Rows from block 3 of the audio encoder of a small encoder-decoder audio transcriber, named by matrix and row number. Each number is 200 + 40 x the weight over its row's rms, rounded and kept within 0 to 999. All counts start at 0. After the name is the row's rms in percent of the matrix's.
After each channel's rows are labels from the 100 clips, of 14976, where the channel reaches its highest value: "lies over" is the class under the peak. Only what is clearly more common there than usual is listed. The data: single English nouns, adjectives and verbs, spoken by a formant synthesiser in many voices. In brackets: how many of the 100.
# conv: width-5 conv, stride 2 (encoder.blocks.3.conv.weight, 288x192x5, each kernel summed), inputs 0-191

conv.23,095,168,220,223,198,214,168,168,234,254,268,276,234,142,246,238,191,153,159,192,160,191,149,252,243,250,165,236,270,154,158,195,161,161,260,184,225,167,226,164,200,160,179,186,148,217,138,194,186,160,223,174,168,156,179,198,158,226,247,256,244,162,184,166,168,149,152,204,165,267,227,228,180,159,259,229,264,173,258,203,201,165,158,238,258,264,173,272,244,232,151,176,168,234,277,162,235,141,240,176,156,286,234,240,166,185,156,216,259,168,155,249,223,170,248,159,164,189,174,167,179,233,256,183,167,272,188,224,196,230,168,228,167,168,200,156,177,164,241,207,176,176,164,177,155,173,195,258,281,166,165,256,256,181,235,166,218,152,251,223,174,246,176,238,151,198,229,154,252,143,178,221,232,172,270,248,230,160,260,236,150,251,257,220,250,160,253,172,166,156,169,250,155
lies over: /ɔ/ (58); /ɑ/ (33)

conv.29,092,167,238,220,186,222,140,152,212,232,228,223,223,148,226,227,185,138,127,190,138,164,151,203,215,220,135,213,231,140,151,182,155,151,232,171,237,136,242,127,222,126,116,166,128,205,134,142,160,134,212,160,127,147,180,193,145,211,203,231,224,156,163,135,171,143,161,224,157,232,230,222,198,152,212,225,230,142,231,222,211,145,157,222,232,229,195,216,229,234,153,163,135,238,242,160,216,141,218,136,144,227,216,211,161,148,147,183,221,193,128,229,204,160,213,156,152,210,164,152,173,243,242,206,168,235,182,195,201,225,166,222,147,160,172,145,169,141,223,237,178,157,147,168,138,158,174,230,235,153,144,226,222,153,230,150,211,165,224,205,189,223,151,222,136,198,227,138,226,140,144,215,212,139,228,225,241,149,221,228,131,244,244,234,235,144,240,192,151,139,168,223,145
lies over: /ɔ/ (50)

conv.153,122,192,154,123,190,139,207,191,148,137,141,141,145,177,127,145,191,195,204,191,189,191,188,143,122,133,179,138,139,177,184,204,194,206,131,195,144,187,152,196,214,183,186,198,190,140,194,200,196,188,141,187,180,182,214,143,190,139,134,149,136,197,198,197,190,184,181,174,189,153,133,143,212,197,125,163,131,196,139,140,144,170,205,141,113,131,230,138,136,151,199,203,196,140,135,186,138,173,146,198,200,149,169,143,191,206,196,166,133,198,177,147,162,192,135,184,201,217,196,187,177,139,131,211,196,129,198,175,173,145,196,139,184,223,193,201,226,198,149,226,192,173,196,187,179,194,205,155,139,186,178,131,150,175,131,185,211,197,137,160,198,153,183,150,184,220,141,205,143,205,186,137,127,185,159,156,162,186,160,133,189,143,134,162,136,187,139,198,199,202,197,136,176
lies over: /tʃ/ (27); /ʃ/ (25)

conv.135,093,281,174,169,218,185,343,248,194,180,179,187,193,242,179,172,228,255,235,233,223,226,255,190,175,185,235,187,195,245,227,256,247,219,196,199,174,352,174,238,195,257,274,213,248,175,238,228,221,239,181,251,237,257,244,191,229,171,185,164,176,310,171,308,234,244,252,184,224,200,169,198,266,248,179,173,181,253,183,198,180,245,253,160,176,168,199,183,170,183,265,224,239,191,177,228,187,259,162,257,232,178,192,195,229,232,221,191,176,242,246,172,171,257,173,229,249,203,211,222,204,185,168,227,196,184,200,183,212,170,246,172,251,223,260,248,187,319,180,188,273,236,256,253,259,216,199,186,177,242,230,194,180,254,183,260,189,261,206,186,215,186,218,183,238,219,180,227,173,244,236,146,175,242,168,178,178,231,156,183,269,186,167,168,161,239,172,241,251,258,279,168,245
lies over: /s/ (56)

conv.95,135,186,155,105,196,130,188,197,114,149,154,141,143,182,130,140,202,182,192,178,194,196,191,142,144,153,191,124,146,190,191,193,191,213,158,188,137,183,160,186,233,192,192,199,194,137,191,190,196,177,131,202,193,179,197,125,192,149,136,137,139,193,192,185,173,180,180,147,196,145,142,145,212,188,163,155,146,184,140,117,130,206,194,148,136,144,240,133,137,134,198,206,196,153,139,189,147,181,154,189,189,156,159,131,200,191,186,178,139,188,184,147,138,176,144,179,194,207,194,191,176,147,141,189,203,146,179,173,156,153,200,142,191,216,201,184,204,178,126,223,194,187,188,195,198,195,197,151,129,187,199,152,144,183,141,200,197,197,155,133,195,126,194,158,175,211,154,198,137,187,185,138,130,196,142,166,156,196,144,133,202,146,131,137,151,191,134,185,191,200,188,151,177
lies over: /tʃ/ (41); /eɪ/ (31)

conv.41,093,172,218,220,197,204,135,191,209,274,251,259,225,148,244,253,197,152,163,183,141,163,164,230,236,253,164,246,265,146,146,175,162,150,271,178,224,153,231,147,213,156,146,171,152,225,135,142,190,150,231,143,165,161,192,207,157,212,252,253,241,169,167,171,163,155,172,221,150,245,217,222,190,167,275,224,265,143,252,200,204,171,166,222,273,274,170,239,243,244,157,173,170,230,258,166,235,143,232,153,170,260,210,258,165,178,160,223,263,184,136,249,224,165,236,143,163,203,179,160,174,213,252,180,187,257,187,224,178,227,172,235,164,167,181,149,158,163,231,212,175,152,154,169,163,164,190,243,251,163,149,227,241,179,222,168,193,159,212,227,175,244,175,241,164,178,219,166,256,146,170,239,216,149,233,252,231,136,259,246,154,250,233,234,251,154,248,166,137,157,176,223,164
lies over: /ɔ/ (55); /ɑ/ (27)

conv.212,132,188,157,157,196,144,179,198,154,139,145,133,138,205,142,137,192,188,211,200,193,199,204,143,131,143,187,141,140,192,207,190,198,222,140,192,137,178,130,196,200,192,190,198,196,151,198,194,204,192,140,211,175,189,201,110,208,152,138,124,147,199,189,183,184,188,190,140,177,133,152,141,210,208,140,139,134,205,146,143,148,191,195,147,133,139,217,133,144,138,207,205,209,155,140,194,130,190,156,197,190,147,141,145,190,209,225,150,142,190,186,139,128,188,139,199,182,187,186,182,192,143,141,202,206,134,179,154,161,145,207,141,210,217,199,206,209,189,146,204,182,193,190,193,177,181,207,132,140,203,200,155,139,178,140,194,213,187,135,138,204,140,194,150,205,201,150,193,139,214,190,139,139,206,142,136,160,186,134,139,202,144,145,145,142,206,135,198,205,191,189,152,193
lies over: /tʃ/ (26)

conv.181,099,156,221,228,182,214,166,162,239,241,242,245,211,144,257,251,199,152,146,176,166,168,170,251,230,230,147,240,248,163,145,151,148,151,229,171,234,160,236,142,215,161,129,183,154,234,134,158,181,136,234,150,174,160,194,208,159,211,247,243,255,167,190,166,160,149,166,193,170,232,253,220,185,159,238,215,223,146,245,216,234,147,152,230,254,228,186,228,238,230,138,173,164,217,254,159,219,139,245,139,175,243,197,244,148,179,143,198,235,186,138,248,227,141,237,154,150,193,180,160,171,227,246,196,202,260,198,216,172,241,169,226,150,168,193,150,171,164,241,208,168,140,156,154,139,152,165,238,231,149,146,235,258,161,245,143,209,154,228,225,178,237,167,224,154,181,243,151,253,145,174,244,224,141,212,230,225,145,252,271,147,239,258,230,272,168,218,191,162,124,177,225,171
lies over: /ɔ/ (52)

conv.98,135,195,161,142,192,135,186,190,141,133,136,128,152,186,119,146,196,177,190,174,193,190,186,138,134,145,193,144,134,187,176,195,181,209,131,197,159,179,159,184,230,180,178,202,184,132,191,203,201,184,130,177,197,176,210,131,180,131,127,134,136,181,209,193,190,195,186,177,190,145,124,148,208,209,148,138,140,187,133,131,135,198,193,138,124,145,221,129,128,147,197,205,190,164,129,192,160,185,148,189,196,142,168,145,194,191,202,169,126,203,176,147,155,183,149,181,187,204,200,171,191,149,140,203,209,137,195,175,162,141,186,149,191,198,207,175,210,184,136,218,184,192,183,203,170,193,201,159,137,182,198,154,136,181,138,191,212,211,160,154,198,142,195,162,190,218,148,181,135,182,189,127,145,184,151,130,167,184,154,141,181,140,140,143,129,189,155,190,189,182,186,159,173
lies over: /tʃ/ (37); /eɪ/ (31)

conv.119,126,186,155,159,182,167,184,187,165,142,126,133,141,192,159,136,185,188,194,186,201,195,176,134,134,147,190,151,135,181,185,179,195,212,137,188,143,179,131,197,209,176,202,208,183,151,181,191,193,181,154,191,193,186,217,136,187,163,133,120,152,192,177,200,185,191,175,127,190,121,138,160,221,191,132,144,132,203,135,157,168,195,206,155,129,141,238,137,129,125,191,198,198,150,127,182,152,189,164,202,187,134,167,135,198,196,198,164,122,199,183,129,133,185,148,200,203,209,204,185,186,154,142,211,193,133,187,161,177,151,207,143,198,220,193,190,212,186,151,223,185,183,203,191,181,185,200,154,140,189,205,144,127,182,167,196,215,198,131,134,200,142,196,148,183,200,126,184,137,186,195,142,149,198,152,132,152,204,135,144,182,119,154,145,132,191,141,188,202,182,188,146,185
lies over: /tʃ/ (42); /eɪ/ (28)

conv.154,051,231,163,216,167,177,348,187,256,175,182,170,241,126,159,212,232,165,185,240,200,178,201,153,182,168,168,195,169,202,189,225,180,262,161,145,169,244,188,168,286,161,221,200,191,196,239,180,217,166,153,191,175,141,203,221,213,233,198,187,175,203,175,247,143,173,232,251,183,202,161,230,332,162,186,150,187,187,197,220,226,132,222,179,215,184,341,181,186,197,202,210,202,194,176,172,224,212,180,257,122,175,247,196,149,153,194,274,195,216,152,208,201,112,238,213,209,246,183,188,156,194,168,273,213,204,165,291,174,169,210,184,206,264,261,146,264,265,201,291,254,148,165,187,152,152,180,192,185,188,206,177,215,148,186,171,211,157,187,220,201,197,200,229,112,238,164,215,204,222,203,209,226,233,195,167,175,182,186,185,174,183,177,250,184,134,162,307,201,166,200,152,94
lies over: /s/ (99)

conv.182,049,262,162,193,136,227,373,184,229,150,191,167,232,182,204,188,227,184,206,198,227,212,207,163,120,177,173,179,164,237,190,203,196,281,195,130,163,315,194,135,264,176,220,216,187,165,222,241,221,231,203,206,140,147,252,200,242,220,185,191,175,250,136,240,160,128,253,210,156,186,193,192,342,158,189,191,157,216,174,195,171,172,257,200,173,129,274,147,226,181,219,179,199,159,165,161,188,194,156,220,190,154,198,179,162,169,203,220,190,200,135,171,183,120,206,217,234,234,210,190,107,213,204,264,170,174,170,258,131,204,207,195,193,254,279,120,253,259,192,252,247,183,193,168,168,118,153,186,201,206,211,159,176,170,219,165,206,193,207,209,198,151,191,189,131,213,187,195,202,217,223,205,181,192,185,157,182,196,214,200,205,178,173,222,195,138,189,319,205,184,197,181,159
lies over: /s/ (100)

conv.34,102,157,244,192,192,226,134,144,186,210,219,231,189,136,214,206,184,154,148,151,139,160,153,206,236,214,129,210,231,140,164,149,135,167,218,166,229,128,221,149,210,144,145,168,152,211,141,144,165,136,216,145,141,131,202,194,156,225,229,212,204,152,165,163,147,134,139,181,135,213,226,221,193,135,216,222,215,134,211,205,223,143,147,234,220,220,188,199,228,203,122,146,143,218,224,152,211,136,240,126,157,232,201,199,152,154,142,186,212,178,147,222,213,145,204,139,140,189,152,136,158,203,223,169,186,225,176,197,176,226,160,204,127,167,198,134,157,149,220,214,160,124,163,135,146,139,183,213,210,144,150,225,213,158,185,160,211,140,205,207,164,205,150,193,144,206,210,141,190,138,165,223,213,132,205,198,201,141,222,221,145,219,216,196,232,149,223,183,135,118,164,232,151
lies over: /ɔ/ (37)

conv.227,095,171,222,235,188,213,166,179,228,254,239,256,243,148,241,253,202,163,149,183,148,168,161,245,231,236,173,260,260,159,150,173,147,144,253,189,232,153,234,167,216,152,146,178,162,235,132,168,180,148,241,145,177,139,176,197,156,223,258,270,255,171,185,167,176,166,172,201,159,263,246,220,178,162,245,223,249,137,245,209,204,171,155,237,249,249,178,237,245,227,166,180,170,230,266,167,230,152,229,137,158,260,231,253,150,182,142,230,258,196,152,245,244,146,234,146,169,196,174,148,162,249,256,168,173,241,198,214,189,243,162,241,173,165,183,142,166,150,234,221,184,151,159,146,166,174,196,242,246,169,173,255,241,181,256,151,217,155,235,209,180,244,174,228,159,174,248,163,264,151,161,243,223,167,255,248,227,144,258,245,165,223,240,240,237,160,227,184,152,142,171,238,155
lies over: /ɔ/ (54); /ɑ/ (28)

conv.88,126,196,164,136,185,144,191,195,148,125,147,136,137,186,130,152,205,189,189,178,187,197,177,161,134,145,195,136,135,187,183,184,194,220,146,187,141,200,139,187,221,199,189,198,179,144,192,192,193,195,126,183,186,164,214,140,190,150,133,150,165,187,196,199,182,184,187,156,186,150,138,144,229,182,147,146,131,195,139,154,139,186,194,149,124,133,241,134,129,136,197,199,201,138,149,202,127,175,141,194,172,148,168,123,193,191,193,177,135,181,176,128,148,188,150,177,196,220,191,183,186,137,135,206,210,144,198,165,172,150,194,130,187,224,204,180,211,188,146,216,183,179,181,195,184,188,203,154,135,188,191,148,153,169,121,182,209,193,147,149,197,136,200,180,168,212,137,189,128,204,194,139,151,191,159,129,139,193,160,154,183,132,128,154,150,186,144,202,188,194,186,149,169
lies over: /tʃ/ (35); /eɪ/ (30)

conv.282,134,185,164,166,193,153,156,192,125,139,129,138,134,189,139,139,182,216,187,192,206,190,197,136,133,156,200,146,146,204,204,197,196,215,142,183,151,146,139,200,203,212,204,211,203,153,199,182,209,199,139,205,193,200,204,127,198,142,138,149,145,188,190,194,179,188,190,144,200,131,144,158,197,191,137,145,143,196,133,156,147,182,195,153,145,141,207,138,153,137,205,185,196,155,125,188,144,189,167,201,196,141,151,147,192,191,186,158,142,184,199,124,134,190,140,186,201,180,194,202,183,145,148,197,181,130,175,170,187,142,190,143,192,205,184,191,177,185,141,199,195,208,214,190,203,171,212,135,125,214,206,144,135,181,142,192,183,197,125,135,193,140,201,136,186,180,137,208,131,199,218,128,163,192,136,132,166,201,131,129,206,146,144,146,127,194,152,198,206,192,181,144,188
lies over: /tʃ/ (39)